{"model": "class-conditioned image diffusion model", "dataset": "small renderings of single solids in any pose", "train_examples": 395000, "image_size": 32, "grayscale": true, "horizontal_flip": false, "conditioning": "class", "arch": "unet", "objective": "edm", "cond_dim": 256, "targets": ["pattern"], "num_classes": 5, "cond_dropout": 0.1, "norm": "groupnorm", "activation": "silu", "weight_standardization": false, "widths": [64, 64, 128], "blocks_per_level": 2, "scale_shift_norm": false, "attention": false, "upsampling": "transposed_conv", "init": "kaiming_normal", "residual_init": "scaled_by_depth", "optimizer": "adamw", "lr": 0.0021, "beta1": 0.9, "beta2": 0.95, "eps": 1e-10, "adaptive_grad_clip": 0.02, "cautious_weight_decay": true, "steps": 6700, "batch_size": 512, "epochs": 8.7, "lr_schedule": "step", "warmup_steps": 330, "weight_decay": 0.3}
Rows from block 6, named by matrix and row number. Each number is 500 + 25 x the weight over its row's rms, rounded and kept within 0 to 999. All counts start at 0. Numbers have three digits each. After the name is the row's rms in percent of the matrix's.
# emb: conditioning projection (model.decb.0.0.emb.weight, 64x256), inputs 128-255
emb.0 091:502502491488484479486515452476463515523481454522494514492478534520480451431507491511489450492543498544455482473494520509517456489518507432480486522503525500523461514505516483496515508541510522486497538499506481534471511515583490526470472475519539501490543484506499473485517523462455507543502472464515519525479519469568523512485478482469487486487473524483495497551499540502430483473525
emb.1 068:460466501486521475490497474477555498520474523504524515503484493492469519474508498522524470501492509494481500491523470500541515529496473478512509484536474531516490523502510531492509467473498511546471526512529509547509478532512532538506514543486514481499497534522542490502492498502547524541503497480513495477495501478542526515478438507511462501510509512504484477550527503482481469529503
emb.2 111:512489478480482498476468493494516512501495517489493457488530496493494466461461478496492485515502522501479502538487537459478455509577483442478481514579514464482466501497480470485475492494505491477495472456478488456450504517538480503417535470514503500495506497469477523487507500508503504475488499468507487507492507498515491450507472423474520471507510496492502514490467480475510495500558
emb.3 096:512544486497511495503495460534476524489494528552491533479505503487548553541515493479538540478447501561568549559471541521509493527431509514524503493445510499514499511508506526498499512470526523472480485486503526494507507507408497521540502516498466507503501496482492519504485522533476505473490516543499476474484500526456477532488544495513492493477489509504516551467501490538542496458437
emb.4 091:519473503517524481490529505462521472488515505502496550521512491511482505477482472496460508474515499413471477448538495511493489478470508527512480498479511518517442467463508579482508513475523498512511522516522480540531511485501486476535499516518447542494487525566498499476475480502531506525518480530494497512503529492489480504498501491493449488509510434496518476518488509497481490508491
emb.5 104:510512493481517490495469515567524542498506508529503473463548513481529514570505521485505491498462509492521489569460542513483484476523516518506543502519505487475521496494487477516489503502487461486482437465472522460448502507430519491478523513492504465478489504429493521504530480501475488479464493543517508483468514493503485481490518464493517478503493507484477516460478487507523485511510
emb.6 113:481501486476496482521479557577515511472483505483510498481521519484496543565500516487481500500494473447534536493517466518469519461476507589495532496508474501490508467511512530501495494506470465527497463456486504481495462482489527455508491504473486508513469493466514524493507470506510489498486501540507504529506512481471503492514547519483530529490528451502516452448491529530504502522466
emb.7 075:483498491530468486527498461463447474483509486452503476491413509526474456471455501487495461451484498513471501518555529516495496527487494438506463511486512498482517521506488477505501518484543514528509463483491491471533534487524458459462474491474504539514500512497498494487511482559473494510500502460498494507545512519493476496489484520477503466543510518532529513435545514504530534532479
emb.8 114:476486486483504471487535526449563486472488535505526502525518482494499485450526500480480485478495508414505506480523433493466469432514487428476492494538538509494477470517496465508520499523503502511500512527524498532483504495525504421472497504491523499521520518505494476471491465490524482494502490475512476518497518496518472492495447499473488469507518437509470473549472501503460523538551
emb.9 112:495517530513465510487497482455499510530499494515496529509489480532484480445473497526512504531501454536481504488504495512512496517506523457487459491492509522490506522486504510481496513484517547500488549544463515547496479523615528567482505486508483494503478539535528513522512514450493503537520472490469505529503494485514509535549478502502525486475501507506499503538533468481508502491504
emb.10 080:522510499520525548509518485456510516514489525488509469515495480490482484469509477492453475519511536493464477523499512483513493443513507498531535487585512479497481501529526495515501496556531515507547482491474536487492564495560478517464531488497537499508538523516483528524496510478509492522494503447473508484514525510516522504487473476555475488544483509492480540500503483493530493442569
emb.11 077:490497508465486447481493472508514499546481503490509479510484504476510410494473520484502447467482514487490477501526509499522477502523495507538516514558488435527509498498528419545467493529488490531490446495564476483451529480528471517471451479539556535504512521488423485515496493548504516483508471471469474514550518495548508491502472510518484503522510523486478518488510520452521502482528
emb.12 075:494506479508484519519484492484480469501520543507502591492499525524530486515546455511473532471463527490494502498520477497445486463493498481491489500469524513515510517494511543498488527524483498489511543493500529541548518508528450473525482475488517513507515485519489529495506476508508470487514491516507488545489554504533505541484509553495513469479473499530517516529502531522467505490483
emb.13 099:506521498495477511501474475541485486533522533528482537483493513517492554529471496513515537496508487584492521512490522513511518558463485542488498516486514510499525539509483528531484504460513494491477457475490508470492497504520491525504464486494469461484483494468517508513523492521503488481507510526520500496499496500434509469505565497518505529486464584492513504461501488518534485488461
emb.14 102:495489515514530510526497521539512519494504502507489484509526485503507583562467507469489542500482501512514497503502498483515514517450507591490505498499512500506505516508503518539496479451514505484499494519481501487494468511293502497524511495513466508504485501491493485476492470527511522505488517536483502506482449494437496489482539495486498501489517477505508500459511506522537495510497
emb.15 134:475491467479492497475530497498483470501490491516490501459479513509477445430572490495505497496532511499495518497513486499477473488532489391484544557507513488532452510456490441476497500523484502496484511502478489496500504496624513487465466495487548514493521476462488477488489493485484493486488478457526490507488529490544479523517456495496485496479488508505503495529500515511440498512539
emb.16 102:499505532506533496466496498458501483518480494509493529509511480512529480436533472486461467515534533506494497541497512491495486456519491457486472476477526485524447488459496509504496505548510482501495558509509491543508531494570516496502529479497524500469523525547512500500480497505498474519494468482534479511541474526533501522440470535499461459529516521507527534563505495489436512526576
emb.17 093:518499524532514512484500490504473477512527476503518496471505504488483414460506521518525504470484512489538509511522517488508492478520495450502571506527493484512512506499511415495501484543451523491537507518514521507498503499549534460439492524477541505524520488487493499489522516507495498514539503442521535514503480536525499496495482511511496523507498506487517525512496527534446484502499
emb.18 090:506503446509520487469499452506474500476487524496493542480516485524543439470518476458490500483480527476524469512505492546489471430504510471528479518527503493504502456474491474481494535541492482476492542504467548521498489498464500423512517483493501546507512480494475479529496499478504493532509473493543483501487500523526488514515482524505481476525490486501521531510485507487479505506499
emb.19 129:484492543484511504547483489472538471483481492468497453517471481480500496481459483501498502491513450515483479491511527491498532512512453491484481491446494533495522532516496525499471476423500522517488480499505504501543459467487515510483506496508427518499436529572509524514449488477492519512492512489467475493494505470441508492530508515499488516443543509490515511474504456509537486507436
emb.20 109:500470521507495471479506493515510521491495500510479512482505511480491575594489507514506512499504514475498514451521480513480480523469512573474518525521495505487502495498503515512486505512479484499501441516470510436474471492422475480558496496515493480493509521461453487485484481490522524454505509562486486525491525489458481463467561491504523496517487499506499482462493510539537498490481
emb.21 098:499481509470504528476507529527500479531472493534511548468490484524485510480519516530517490516526512531504534480502517508516519561538488475482505470481542504517517504473506470487519514509523512519498490517489464503528523485548506530503478490465543461497504443491505477497500514524489481481493501483507507471528502459525507463480502491509528487482519504486536479533456541525472474489502
emb.22 073:535502530499463488526502509464498513528526498528475506533518506475520459467525538534531493512524449571494496502497485471486520547511521433488490493501531537509492558539479453491540528508521501506498513471480491516445520484562497537492520515469497493480484496497569511481502493461475454500488492442478508491522448491503502539472466482503511514470485495497494503537522474450472486530519
emb.23 104:494498530519505504549519470485527521486504484474513453514510497456515466466457467469474491542490444460457496499508487465509519478521456473485463478466516511502464504509496476499518481464539536492515499499519490482508482508542459497481539499493459521517461553544512514507516494550502505507499518454499497500508515525480471481508481513493476501492507509485504482471494495491520526522484
emb.24 127:503494482487500487525493515498515504458488493485513508490480502493468480491501477458491486504488502373508474478511447509475518404514536513506489530511498500496471434492508486474507545496493525526498502523510492513494512470478505433507504508491524503491510475514497513494494456519530493517507496482517499515512540485517467504533482512496480477494554406520472457499488512499479514505517
emb.25 075:457498478505503496448496492472530487479513554538498545500503478527551511508519469477467515460506485497491478513508505528517486522481518512561485545456498517533499509483507539494476488468522515509497562511512457516517481528514465495537467476482479530493500479507525487501440469447475474507478493519477498485473515502477466528479545524528502447487466511507494524520507488513493462486469
emb.26 175:497491480499500498508498476541484488493493501491497526505499512487524585577491478486506554525506494503505522497510501513508485483445502594498474500436476505508502501478497596517474498483481507507517488473508501496535484503480505490598501474508463502522470515504509520493511496507494519504513525592474495506484499515445497495499574515488492519501484494504502513450493508520521505500456
emb.27 103:505506500517489502469501495500488482545524491534490471476507511510491450460512510553503476455513518543499485518466538461510475537557461416520501485561517491505498525487470423509513487531499472464484481497503519484460508506561497553427493466504551478501509515445502504494511519505495469493511505438531499477507504509559528493492454499492499511491468528513479498542490506527486510501523
emb.28 069:471513500527483508485513480477496498519508498486513478479505461509488411475485510534458469546562493502498521455505522496532503541535495454504465486530537529547494494504461502499514515459523511528478477530526498532470482528517528507441524452500487487492463496533528524507498552518523540512516488443463504545522484500518495476533500514493500508523494494522537514490477463504504467470553
emb.29 076:554534482505523460518462503534511482509479488541497498500484489504512506516545500499547489453521516529492490520503489482487517528523490539501530485496499520463540507523504503506496489496469495512504446486486497470486507506394495517494492538498535461491480507463482454498529482519528482510472504525494490494506519506560526461510510520471489560492505482521486506469542551499527511503500
emb.30 074:509500521481532479498490519466505470514494494523485488491482501473516528484518556517516480473499471504531479502502537476509526496513498525499505486482519492489441487521507508491480467481507462505473549533450471548497551449464532523476478489485501543455507491507531484519508455468502470519447468464449458487482449500512516543509462538482463511472522474515470518554509465484463462509453
emb.31 097:513500519497510501505534495482512529476457534488496473497545480503568524558497488479511490498524509491426513538503531485474482502510463517454481465517464505512486527513491512500466511516524500496509475495512531485479494512488506512482535489499478484515493548508502506523483496499475487469474506514491506484465492470424502508460494504494527518525489515463496510487475513485497474484487
emb.32 088:474489531506508491517484494512491553487518529476471458464507513486520503508497583458522487539466445465517503503514508514458532478519498512493521512487477513451536493492479455492474503498492496506485478460475495485487482480478525495452493516465502483502491489460542489482488461465489508479452498474495491499486526482506481474497468475475526466461466524511485503456505496474522510500483
emb.33 082:520473506492485506498531561468493501483482564504494455529540510517508502526479497494495488502494525388507489466499478488466470435512505506486507460537537479501459493498511476503516475516517481507497487494495507506473536505536467432473502500481527472480544506501459477458527496514486480487507510500521465477489534522540518485512474486505448484490538455515482456511467523511485498524539
emb.34 096:517503556515496486533530495470514474527511480488536487493483492486490505462464519524474507504493417517461476501514513467539517563501484509514482484487496514511484567531498539499533480464511510519507496491521508533498513543459504525483542498518495534505494530535504517502477500531536504533514513477471543513500447496507474508518493462486518523472496496497496497507520443473495522498507
emb.35 086:466470521468518476509499505528526517482497482492505467483530493521472411452474517494519484514543538450473487513519484500482499462571500431451498517576525491476502477495465438496494525491528475500515442472492512454464508485560482481457505477496520500503494489503488483501483494511485483517509494441533483486456483497518480479518471488492479456525512479535484495511524500498513494479517
emb.36 108:521520483492482495473506511489484510508503502541516599504501511464509558514532498527492533481481515504527504509493484474502482484436524530529488497446511489522489472479502599507492496521511479479523570496506524555561485511528503501578457544493488500509514482505487541505486528527518504511517522542526519505502499511500505513470537529534533528494501490512514494520500529482491472476499
emb.37 088:489510478538464506505485485514499486468452484509491509524490516480508543556481478472511516485497486581499483516508541505540522521479498534490457490448490502492483516506489543525511480468515507499489505507518513473529481470465520561533481449497483505494473515497548492494517494543495484483504502541476494544526514540448484515484531490478464521486487526486496563462524498492518526482458
emb.38 106:483507496510506511481486480526497508501518485526488531478496478513510569558492492488494529492499511530534560521481523503511481526439486569486500496498488506506497525507497541506470506457499486498507479500493504499559495485436509531542479475526482502518478503465500502493527505532487504488492508561531506493484507509425489472465543470525495487520466517513500526453512511526586482485449
emb.39 076:510467439490515517518537503495528519535530535520482460483505474484475474426517482511506464467511505464490475480466521535498482503519510489529511515549513498518485480478508467491527555533494495511528512500521493489499495500474474508490501485491537520493540473479485500508470477507539481526507487467510481509480510467566458478472449485496482500476504510504502485553508503515511527496534
emb.40 115:482509532497506493509504484514492522481506490496499429513469487482498441480451513529489509468505503518490517517518505513523520523517500482528518483560490494461518510536491468512485476460499492506516454494519467471491494480502538516441538496521504506522480526474481543506509482485495548496487494472510515503490503479502509478542493492476504515517480512498512518435519490531574504478513
emb.41 074:516515513501519507454505572458468532508468498492530447524523495479504531481522518492504509472448466504452524483500496476486484486466501528536490491476471491543518515548475523534528480491485526486509527461492468514492525508537489479492486490560478490512517551531491531501480507520517471464512503542456524467488472529484517532466494476527511515489512457437510456531464499506473528514487
emb.42 124:494502469509493512470514489476510456496503484548479544477509514526508488486569508528489487482534515471501491479484488520512498493512514478498528489498525507525464477440527467499534506565512528492502547530498507539513524525520501492496455517509544498480546470484478463488499502488495459501478451492511519507507495489568510536476470529502493503505474493512502485561493528488449513469522
emb.43 082:501473527513523477478494471470527494489488514485473486488529466486515486464465491513490494513495526575430505515507578487498489532525469494509468454496497531462510514521490522493483504523548513509498498506489508515483538442465495529513540476497541506518521475519508480513503492516518505531493476471480485500488445492526501482457477482484514484486516565508517503525516460489511505525496
emb.44 093:488492535534497499504527479501487476500497475462463483511489499458486504473474495503508483527540496561513476519518509510514512540509495517517452483474515494460501497518489500448511500442480464484503444499514480508505467477453513538489513459500486501483454538523527462491505498452485494498521509513477499508473479474505485488501505516501483481487477529538510530459502510475568548490455
emb.45 088:525509500484502522506480518461477427506475489509488528555481468516486515468520463519504516497463491542502483446522508492509478546476493479485481495409515514530498525476476568521521501503562442540505517501501521539536504570568477550513521478538470487502495501540481505495481510497489522508498506492508505499489471506445541505493486488481528512509494522484497519505486501497433537498475
emb.46 129:479494427481491506486503524535492486501524498545504545460495503520517543555546526513521513464537504512517505491483507524493503530475515563505534520473517516522509481475506503498496516513429508485497514520470505503536467500444514500522453503473534523505498455439481469480516492495493450469476500528517502498479523512527515468482524538509498512479473501519501495491487524524513485498468
emb.47 125:498511499492520506495495546523518546477523518476502476501499476507533499510450498456499532528480511417501490497504486521490511402507507496485499507533461457486522501517491493511466521492478503519502460487507497478465491500524530424498513528510469491501482541497489550494502481509503535524479537509489483519475506517476479465507506455500506512524505427505518501475481491508541490509505
emb.48 102:466477506495470465499484491523510504508511507523484510507464485501489530516488489524464527520466462583503507488520521515508489536460477506514466489485458531479485538513467539504495494475518484536474515504521474527546494482502507519480508446527422456506472490500509516480505469477513523525506509458488496529520464500472489503529513481480479523509490544553475477467511509496565497530498
emb.49 079:511492502522509491483504512492516530505500530498501513485498490528522476478506454499517521501481490499497490534470509463474473509473447474516470490496459479493534534483478522517490481491537507505488524520523524474495494500572516531488532515539515550508491531518492522523499533494483483547517513506523519448511454504512516494475486494498515497550449516461509527549536487522500460473462
emb.50 092:527464479481492478477505530482533493477515511509513542509504536499479507490519491459507518513486512417510502465501474485469454429516530489487510499484506484500482461463510485535464502568498476498472534493512476519514524500512548470528452528492507491478518509489490541503512487499518515497491492484524482516500476518532487555517484502473488521498494420527491443531463516495480480504520
emb.51 068:542531527495463498484450483514435489536516478465517448451485486520499506472484493485519525498491505477536497502512529485505478495520511524513517475538428493488511484483511490505508463504522516487540495481524473475518507457489493502480521499485502518508514514490463517502501478522536497512526484455468478503538454444483518492559472476469484466509526493534545525492505529512564517482529
emb.52 092:520503509470482489477517466473477517517520478491489477508451541481494464480488481508527478541531477526509471512507554499501532535490505463482500530551471510458511507523480489469535481500456480484518438527461463497480492498547496576466497496479492503475503526453451457504513503473492492515505519495541513505508507500495527445496479491472545499502533526502505497466535523553544478512474
emb.53 110:499461509488480504538488461505490523489511481492515490514503494514507555555489479478505533519462461493510500491506496505489491494452538566525463532437495500479539487483483559528491509449505473479484485513472539489499469491429465503549519483508437486497472512509485509490449481504508506494486527553498471534480506482426486510504569516478523525515461490525494492441486487531478489474470
emb.54 093:449472443499503487490500505587487496470501518506469499474460517497499540534499490469510531477512491519542521489525528543496509493494500567494529474539486511483470511504477500507475518461476509512474462479482459483517486469472501468474447455479519501494503477473501501520498478519481469474479522524507504514518511494508476504494553475499460513487518493529522508451502514508526493524516
emb.55 085:506461471484515509522527515439557494465506520490497447485545507448495485514470480465513443504516506453473496465533494533474524516541488511455493490540558500514500487514481431486527529521484522536501502496474503459501520475432503517487495525460538501526486460483481477458497504514521493504484479448466451509494526470507470477490507502507482484506517470520508466507489504499507529548517
emb.56 083:477495487508468477518443494491532486501540489509455550507444496526516530497510484531492519516478492469485498513499483527524476482470527501533465514462474534506507493482497548490511530508524517477514534534501520538539487522428493501543518504528471480465447499537493528471454508520505478533518526530532505530457546494446478510497538525525499520477489492512515468505490465465498508489459
emb.57 103:502489509481508486504508516500505524506451519469511486472497508522484548555473503474502552510494502535465489493521509499500456533489491497477479477484494480466524557503482516497500507482480515529490449461493492481505482510548494515530494477509444497479473525508483527490469491495512518513484514529458472548475474489428480489491568467455521526487483547499481516476480492528510493527482
emb.58 080:505492500487523514528531510574482531509483503552493522508514500510563544500493486507503530485515531517549517519461533476498465511486516525504491499494484505501524536508493523510470491507464505506516515499464535486508471471499471504549497482510471502490518522479457519525509563461541504477468505534527486517483480506461513523432500461490556473509456563469483537509528469534515494493483
emb.59 113:499489525465508490519524519506483545499471540432491445531509498507490472504467483476483485516497521487465496499503488510478482480561480470459503496574466468501471509484513483510507495513506493502515438526498491444452513487564502470460526514492500508527508543497485533504525493502508538497490514479525478473454488476473498477542463481458503512504533491496494492501471495511504490507536
emb.60 136:530508509539510511511517482501499501463500501472549515508510506479514510544485506433534467514523481482503489508483507445522530418486508553489483462495501485490508461507543547447506476503514490494512468486514503485512520508420506458523513541476518518523503492478528483509540492511503515498522514535493496482521506505476508481529514532523481486511507478475527486475530512491571514489496
emb.61 076:478515501520524483465496460489499442554444520497502554519502499497498530488521511493455485458491476504484540505510541487488483510447546549502514446460495516520519504496482551445492499507518480510490542521520481546531517471542511512539511521502516539500492505533555468485474520488482479509502490511531514492531491508518496512415505481493459486478476544486523487559527527491481497514479
emb.62 115:506491503452476496516471501504548503520491510508475453469512489514519465482489482540522493504489487542489514503499514486481477540549499410500509512576513513510483518497491419522485504547516485509486463505476516448433521497554484499464507477479505479455501465470441488488507476498499509469457492457499488495465515493538504489479461477489505479468507514505459506508471485465471482499545
emb.63 140:508511476495483546506484501504502467517504483502519474448500514500487438477514576541523493471536507542507493494495510496511497566524488460504532497533522500493532550528496434501493505509481508502493499512491504489496505509530511555443465485470551479527504483469505484499498515503526483463493474440471507502522513468530510481486458539488503500467485521493502513509510514500449530519493